{"model": "image FSQ autoencoder", "dataset": "made-up road signs on poles", "train_examples": 245000, "image_size": 32, "crop_scale_min": 1, "horizontal_flip": false, "color_jitter": 0.1, "bottleneck": "fsq", "downsampling_factor": 8, "encoder_arch": "resnext", "encoder_norm": "batchnorm", "encoder_activation": "gelu", "encoder_depths": [2, 2, 4, 2], "encoder_kernel_size": 3, "encoder_stem": "single", "encoder_avg_pool_shortcut": false, "encoder_widths": [256, 384, 576, 864], "loss": "mse", "latent_channels": 5, "decoder_norm": "groupnorm", "decoder_activation": "relu", "decoder_weight_standardization": false, "decoder_channel_attention": "eca", "decoder_widths": [64, 64, 128, 256], "decoder_blocks_per_level": 2, "decoder_block": "basic", "decoder_attention": false, "decoder_upsampling": "nearest_conv", "levels": 5, "init": "small_normal", "residual_init": "none", "optimizer": "normuon", "muon_scale": "match_rms_adamw", "lr": 0.0048, "momentum": 0.95, "nesterov": true, "orthogonalizer": "newton_schulz_5", "adamw_lr_other_params": 0.00081, "steps": 3600, "batch_size": 64, "epochs": 0.9, "lr_schedule": "cosine", "final_lr_fraction": 0.01, "warmup_steps": 360, "weight_decay": 0.2, "adamw_weight_decay_other_params": 0.01}
Rows from block 3 of the encoder of a small image FSQ autoencoder, named by matrix and row number. Rows with one number belong to one channel. Each number is 128 + 24 x the weight over its row's rms, rounded and kept within 0 to 255. All counts start at 0. Numbers have three digits each. After the name is the row's rms in percent of the matrix's.
After each channel's rows are labels from the 100 images, of 14976, where the channel reaches its highest value: "peak on" is the class under the peak. Only what is clearly more common there than usual is listed. The data: made-up road signs on poles.
# convs1: grouped (4 groups) 3x3 conv (encoder.blocks.3.convs.1.weight, 192x48x3x3, each kernel summed), inputs within the group 0-47
# convs2: expand pointwise conv (encoder.blocks.3.convs.2.weight, 384x192x1x1, transposed), outputs 0-63

convs1.97 126:138160126119153171103158122141123172123114144133158124145151160184114124089149128126138167126147128119111098184135090155111104114160141128154111
convs2.97 100:091071100131104127104152086118112162121117124130144106195133122091134142136137084088113134119170127118114118107120125113155094135094148138150080143133070147121121112118095184116100129137134073
peak on: backdrop

convs1.176 108:131159107127111166129072135102088125128100123093108071129108124129088124133125125100073167112145144117103131094110144099122120123152122110154138
convs2.176 100:158131157135120132105106136143156115144136134107082110146063084140113117119148093115104185131140135129137146153133137141120111150109120147132114133140162122132135075095108125119143127117107152
peak on: face

convs1.27 076:110087071123111078146133111157098100105097105138113126099137142134137128146123115080105127130106119145123158162124109142131173107108155110157094
convs2.27 104:127203131126108118118123052138119138123143145094110157153133148110112127124152147131144144100117148116151157129130104127119099086135096137109110178145157113152125094136108124116110152154163118
peak on: face

convs1.180 115:103151087132100167134090152113115129159135124143102103108084104135113078101144126142116173126120133137131153104150139088134140123181130132169139
convs2.180 101:123133058123135136108128110116108169115122108142125151143142151132129115123080101116107111095144115148122113120145117153128123133097166093080103080134164078112149149143149087143159127143089152
peak on: face; rim

convs1.168 091:115076114148115155136087129119105170106077110092111098119114114158096166134123162122159145116125096149149121092103153114148107109124147111140135
convs2.168 101:121154154160132122126113149080132137100119110124114122142104108095131119138082164115151124093114169115109094086124099139137152120113183081121119104124109135181115162119096114129131084116086152
peak on: rim

convs1.7 083:098089193104076078117120126148126118117096129109117127124141126118101107092153135109136130083131132092113103150111150107138131106104146165110131
convs2.7 113:095134075131161139138098066128101116158121129093146130150109109126143138125128149141112176099146129103079098136106133168164126167113136091122121093154143137124113127121186132108132121107129122
peak on: symbol

convs1.80 097:091133086150146134134145131120121120108117134145208112157121075102132135115103141155131133133104132104108114117167117132100161134104184143128130
convs2.80 100:119102117118115113107179151081129093076103137102111117122126133128097122129159116168101125118111153136158099129091121143159158098097077178100143131097142141151097127124101127131125108119126123
peak on: backdrop

convs1.11 108:126131123114094117138125175104119145094130148107137102093111128163111114158132131081100114096101103124102092131119105103150145145083143097110076
convs2.11 102:149132168128137119191114096111129089115138126110102167127105143142142135159150110100086164113134139127153132103113095114128046098148114096145143126171138068127123100104129099167112092135108162
peak on: face

convs1.5 126:136114088148166097129124148100096121136172153109162128134128145142163160116154134159097148099127168116163166114115137145152106153173141128153126
convs2.5 099:117158123148144152140106127151149123135101116088138115149102137142142147096099129071115141145127151147110115134114129127140108085099087156144154098158153154146134086131138146148125149086122151
peak on: backdrop

convs1.138 106:113157104096123134139142096149131151103094143123138141146189179190089117133139117135105156132112135106099132164143129146113111135169124130154134
convs2.138 091:156126175105091156135146085113143154138094150138108160120154118120167108122146095140143156121134092118142099115088122101185120081149134136116131132137164106137145119155096115138111097162103128
peak on: backdrop

convs1.152 106:112140139122124126137135074150165081094162101161159161112127148079165109135145133128123135136145140118121104174168125115136153137156139160129103
convs2.152 103:102093145058137145079195090144109145129075149148129119155124103111152111112125118106156143153144138162125144150091140123127137125100102134116139118117123110093089118129106101112114162130108152
peak on: backdrop

convs1.178 069:146174154135180077123094130122141104159128120125134154129098114171157124124163139147116125132140131118130184139123112128116119098092164138154168
convs2.178 102:123138103135137115110173119151152107127156120101151121123096132139139152131142116164133110131152112152114075148133137149126130125153101097074107147072151112165098096135100133134103120143110130
peak on: backdrop

convs1.13 103:115109080125123106111156126086132153095122143123116168139114108155140104107135136110100128141142110077096108113144102113121176098110102127084087
convs2.13 096:107123093143087125114114176152128149109134130142184157124138123126106105086121151126126137081108088155130117129129152115129129118093127119131131123168137128163148101115125089118127166135107137
peak on: face

convs1.83 091:102127116142169119150134112134127092092131144096120109148107095123129143110113111131137111165115156103093094151125088109159083080104089117145103
convs2.83 087:100118102099147149140072143138113109102167121103134154123149151165132125169092143141102109102117121118130096185172125092117113126116124118144125193118089122162108127119124085073149198123118120
peak on: face; symbol

convs1.95 087:105107133131117102131116089105174137102100116095128121156101130100123138088140131112096155089082127092151086083135109119118115102115116095138109
convs2.95 103:124104090119156160114143165124138137110109109099134166098137129163136161108139145162132168125094171164071138131138106125152141103147161090134116127141124136119140136075129120150103131155093117
peak on: symbol

convs1.101 097:160090108133134112126120131110132085115146099099109107120104135120115149107150118114123106148121095129113143117082184079106173162115148123092098
convs2.101 099:115136109147126130140166149079112093115148090137095133130147132109127135139108156062169146185155127104124117164163131120097129133133088094120179121115116152107173098144120121152162081101133163
peak on: face

convs1.120 087:087103096079130141141115109116143134115156099162124104139119138097129171180141126082112124123163147141112125132137141091120093075123122150139145
convs2.120 102:147134166132146137138134112147125106119102143118164123100146116122155127125148163091140140146144092147113147142139144078146093095135130097129089129140130128147138172110164128119123164117075118
peak on: face

convs1.177 096:111116110128091164136106113127111135133116123120136091068108133108090137118151172156131183165131161149098153130115121106128114106116126102176125
convs2.177 097:163121191133088134092159130135122128125135133104147121123196104106158118152115141137132088109128141148164099114153089101138081141095114133107095127105138138135146168133178112112086114142103118
peak on: face

convs1.132 063:144111175121113177146100201115155117113120155137092095104119121146179120144129129165144127135150155111124089113123121132112129108126119162121148
convs2.132 107:102160129082131090135091129115143139114116144130145126152146131118128104106152092126110108105107143110122129154100144116106102147114114137096046099102130074157104115126139084146137112105161174
peak on: face

convs1.117 086:137130136095104136108128147126147096153118075100050157112132137155148121136167141142152123155171114137118110132155136132094109137152111104125092
convs2.117 107:160129147113145092149159135108162119113153160127131120155140106135083113138148113125087101083148162095137145130148117150121123111113107117091091079146118084116112138111104134165104165118147110
peak on: backdrop

convs1.129 116:131082100157145083131116130109160110115128121130116147103112092111104159153111123126136104125064142124137168104121176092104150117096120141103144
convs2.129 103:133160163113121153117155129140111124107134148103162124102183104135147135147171124136150150137109114141134108111131078130131143134129115133140095135145145121110132121132119167087160108111129126
peak on: face

convs1.122 113:114092156096111123118095119081144079112138121131133131109082136117135131146150153125135084153178098147152155096146152097138128151121131118103093
convs2.122 093:176139177090085148114130151109141118121128134146129130123138119172128133127097105077140164105130113125140141151112145114076135133138130175123133076151109108149138147114123161120088154147087136
peak on: rim

convs1.12 102:120110078135096110087115126157109139108132138130126125123122121140121092162134121118111110077119110098101111161092100138152185163105144135136084
convs2.12 103:129088136139137127135121147100138113130125175103154152096132097148141111116138154123101147122144094153133134154098120106139115122127131125151139122155152136110173163140143113198142121129074084
peak on: face

convs1.48 080:084102108116149125111109095120133120098137104112114109114110134132119105108111132135150096095074097116106092146114148102082119087094081132131102
convs2.48 102:159105109118133156184095172128107154148115139166122108172136119123120130095149110099157126103134161123109125106148083129150130134144129142116171171123118163133112129088115095096061125112147133
peak on: face; symbol

convs1.26 091:124169147102109128139140155105184088099125150117151153106111128130109113112103136087120150133093125155115121120090113125195136081125131134115113
convs2.26 107:091126148126098116081124081174101099116144157122130123142119143149121145126066120173144112078127082138131128091123108201128150160090143111115116107117135118150107094142151136108096161121142116
peak on: face; rim

convs1.164 088:094117136143134111119107118117119125162082144118098089106117125151115142100105125091070074129119115143139122127094142134083109112109145105167097
convs2.164 104:147130137091134100162103131107159138134149116146153111135184159146167103139146117111094143114123142085133160136126171073130163133143107153123193148172107122116148190096107144147138115118141095
peak on: face; symbol

convs1.166 092:088138110142099137106129136113095144148111096115108117098092083139086113077112092136102130120133128133108164108117133123104139107175167119151099
convs2.166 095:117167104109125118123104077123095100147119147088108099175109155127146100112137138172130141098128145127122177151124136141137117113116149152088093148137133146140167122137093164150189143109129111
peak on: face

convs1.85 089:142146094130097105134081120140111097119172104124089163134113133148161108112136136129124192114148125101174131110143113138087090133132103111112123
convs2.85 099:202146141114141103078146119100131103115134169130123140095156144151108151145112113166124090117155133135131122094150144146108100118115119136087161106110134101176105131150146143120125120115122137
peak on: backdrop

convs1.123 091:189085140127135091159113095127113130112142105137151117130110134108117117103087112103097112119092072124125152098106116119081121106130157116109121
convs2.123 106:146119133142109084128109091121092169120175110123120090155116101160131106130131174138095125145102150155102113111111099171137121119095126120141140150120116095109117093114119163163120167165181150
peak on: face

convs1.90 102:076155100172098088110119122143127131123113121135122102139092144110143151116118117128088132130085132125162072129144101133114084157150096113102118
convs2.90 092:161141142099141138055127092111122149162112135117116116121156118128117111144129152128174153141129153155136103116123130135085114122109160138124152129114100130129121153137092119150150099143073145
peak on: rim

convs1.46 105:125123070125104090152109147155113085107098134096145142105131129154132107129139134084094117057091127107117138149143115118150131153118146111143115
convs2.46 106:092130085121145145131115142106109121125080129140138136100155116148141103167064132154121157139142116136125112078132101133131188111080156187142139158126109155158184139107110134129124151154105158
peak on: rim

convs1.51 113:170130142155121127128082163125140115166143118141145111141177097151121139159117102124131129141174150126095167095160087124097132102109149155113120
convs2.51 105:091165149130152128091075100073132168149211120098138095121106074122136131093149110162142126124142077143117116118129120152141125104094176110141151126130154137147166155121148135118116137131106190
peak on: backdrop

convs1.130 108:111155135093158126106162116187129168133130130124128132140175145152111136103148163112119152126170123104112100149115180125112110125159117145169104
convs2.130 095:157125136131156157132157149117139138155122114172091111156151103129110134132130073093159149141117136114114118164127129159108101149108050121164112122133103080103125114177119123125122162128115138
peak on: backdrop

convs1.62 096:106135123140137146096118110140117092113154136116129093127107101139134116106074122130143075134111137102104091167149100076151086104121117121166111
convs2.62 088:120100092138156125158123083142155138128164147100134134112116098089127121081116120118157073091118100132094125170078130103107106096137135136083093100110155114129128144168122105146148145122121091
peak on: face

convs1.106 098:143110130125128132126111108109137090107143132122118071091095117121109158137152065160135119101150113130145130101127131104124148105131118142093056
convs2.106 094:134148115147161117128127098125207142093136142127094135116128110102140156122146134109135183167131122154110115117099117105134098135136133149136147113114129133169143111128154092184148214139137147
peak on: rim

convs1.42 091:135170142152125086119134118130146075153081123125161113108144140100144154099106128136134131151101133154154145146117161136169123102165098149165156
convs2.42 100:116138112125119163077123117123156127094128121078125145153133115168130142166134175117147115121162119126113114071152167144134153146105086093114118108149122138123124119176114144106106100177111096
peak on: backdrop

convs1.161 103:118118088119139149096132135115099138125136148119101110118126130137086052098097128124104133103167178139127139128107121131081101101112139101097128
convs2.161 096:128142105172115127125117094139158127119116141098142086093119122133153126135118123097066151104146117136104120120147101161106107122157139123151128101133180196099171072128164107115147131108107147
peak on: symbol

convs1.113 071:106126131111141098068108133120146139147174156135146134136109145081114119174154174135085111131127160148120148107125114117104107102093145093128114
convs2.113 098:153163190116138097117143122125093073118148150117123118091133143069114164127113150147130060126115109124131145135145127101168085087113116142091129103141120085125074172116173109149148129144080128
peak on: backdrop

convs1.134 092:134084141093105148119116102110146128109124077103114113125114117133164082150119117115126091128116126150171177137087140108153116134115165083116135
convs2.134 088:109094100131123142126121144113114129125138126110118138185144182108150119116174159111165140113147138162131140119100144147135109145093110108118112125103177180132137123133138122151125111136121177
peak on: face

convs1.171 101:102145081117130110109121162105126161151115116105106112095103121137123138091092110139069110106152136160135095126116147135093125083128110131080143
convs2.171 103:108133106144179104178118131090155110103129128105130101105083146138178138123127148141091096160122131122148124153130133135159136140148163093125103154121142107103161107160156110189108149099061163
peak on: rim

convs1.114 097:112157137109147113139128145147121164130116159167135110167150137142113142115138159111119147137128105103124109177165132147086135119172089193131147
convs2.114 101:131117140131147160126126120087149186114096139120131160126102123158147115158119139160097154144164135101137113106126105134102143113098139122152115127116119120122134128182152140119151140159087126
peak on: backdrop

convs1.81 074:131087143132086136124124093154158119120174142105124064149138105157147123099099117151143100109125118129085106142148113106145099100151092116112120
convs2.81 092:099146099155130157115161130141183121124155112112142179121135134127131103134116109150158142132109109146127110147133087132119085182146174126145133160136151204086110114122110117147137162121130091
peak on: face

convs1.34 091:128126134124107168111120147100124129127138133132119155117170123137109098064122136101078111148090083096105115109135102144101099118095106132094102
convs2.34 098:162133101135090105129116148172127150104151090104123134132117144137157147158136145098094110139093118128101128130130119112117129132114183150146110140136126133104153139118157111098099160138155114
peak on: face; rim

convs1.170 104:129115088114096118150111146111091160122096080135136091089107102127108107086115131110112147121147141092123088123092145102087112116148114130097124
convs2.170 091:123137158157176153142151139112141117113133126117100130128122164129115113109150120108124142124143094127160139074128117157122149121126122098153146138145135161152176121109132173130111149137164142
peak on: face

convs1.29 101:141125116127132104074095121123138152117104123127116141140120139154134138105143155092103120117113129095120141141094114167133153109108136148104032
convs2.29 119:110112135138102155127126175137116135103127120121120109133130121120116102145088138137114137152114128149144154168149090136161100107121125121138140126138131102106138164131113121095112127164111093
peak on: face

convs1.25 116:141108106138170107131114149141115115164125119111138119130185147116152157130128123167128138074127171135171137141129140096146097141146095133186127
convs2.25 102:131152123123122142121097118120097110140102118155141135120175118095080134144108120105144148119162107173173142131098130118161121081096084181116150115137131113137157139147078124120116103103137149
peak on: backdrop

convs1.100 128:066152157104141127100145133167102158129134133108143135142184130165120119129154108132125149123121121125135127177084103155125107127176122107161128
convs2.100 093:105160093104118124108113121127163173112122129159155106154112111120148144098154097107170161137125114147098114097137139119165123171131123139122134144134123126100104149174143144129131100091103112
peak on: backdrop

convs1.182 103:157151150120132118131134133144184117119163092111131136113123165149141112134100125129091116134116131114124158204188118118133146180126133122114122
convs2.182 096:091147139129120130091111110138103137101160161159121115152168097098114142113116136137122139098193088112149114165110162106116092073122123118161110091155126121111142128113168170074123080089151122
peak on: backdrop

convs1.156 095:085142117123140158138119127133114119129095115125153125101141079122064114108116129157119157122162158132157138100130148103082155092132099101155155
convs2.156 099:134143156133147164090069139093134140115128138125157141104106121080143134112112098124111115133143117143098114154133118133120096136089067150092109113159128104153167106128117124096090131184130078
peak on: symbol

convs1.110 099:131097133118146131128133092107111087111131077125147126095120137102142121096104093149144089135084122171154174105100140103097126136128144104102155
convs2.110 095:078137085131165180103126109138190169130133108077120146141133142128158117136088119145122142112118175182110097109161086139129136127113137121161130120164157133121143162133155113105129137128134143
peak on: face

convs1.143 098:118103145159139110115114162108169114108111096175112099094122144130141126103109108122138110159079069099170146112119147122132109138120138135117170
convs2.143 099:163098099135123129113152125138104107122116133106164095136148145125147100154086130120121096119105147104103104164091100197136100139168130136093151094157107140092127157140116146080115076128107112
peak on: rim

convs1.150 147:160132144114105134105139094163161161091162109065152153108116146103159149116129093137105108121123127135108143133157126106137155170145133172140130
convs2.150 095:116159112142142129158133116127146117153141161127159171102117097116131136141149162098124126145131103101134131151156087087132136137121081091134091111131162117106151151128105100140165080098110122
peak on: backdrop

convs1.17 097:141140121117102079131117146150127072084098145151111142090151144137112108112155126110097106099088102142106123134137102081121132101108136088121109
convs2.17 089:094137152148125105105112110106118124113135104101119103153147122100117113155154184137179107086128081140128162141204115131152109101142105139126106141071133129133129161122117141124149146158123100
peak on: face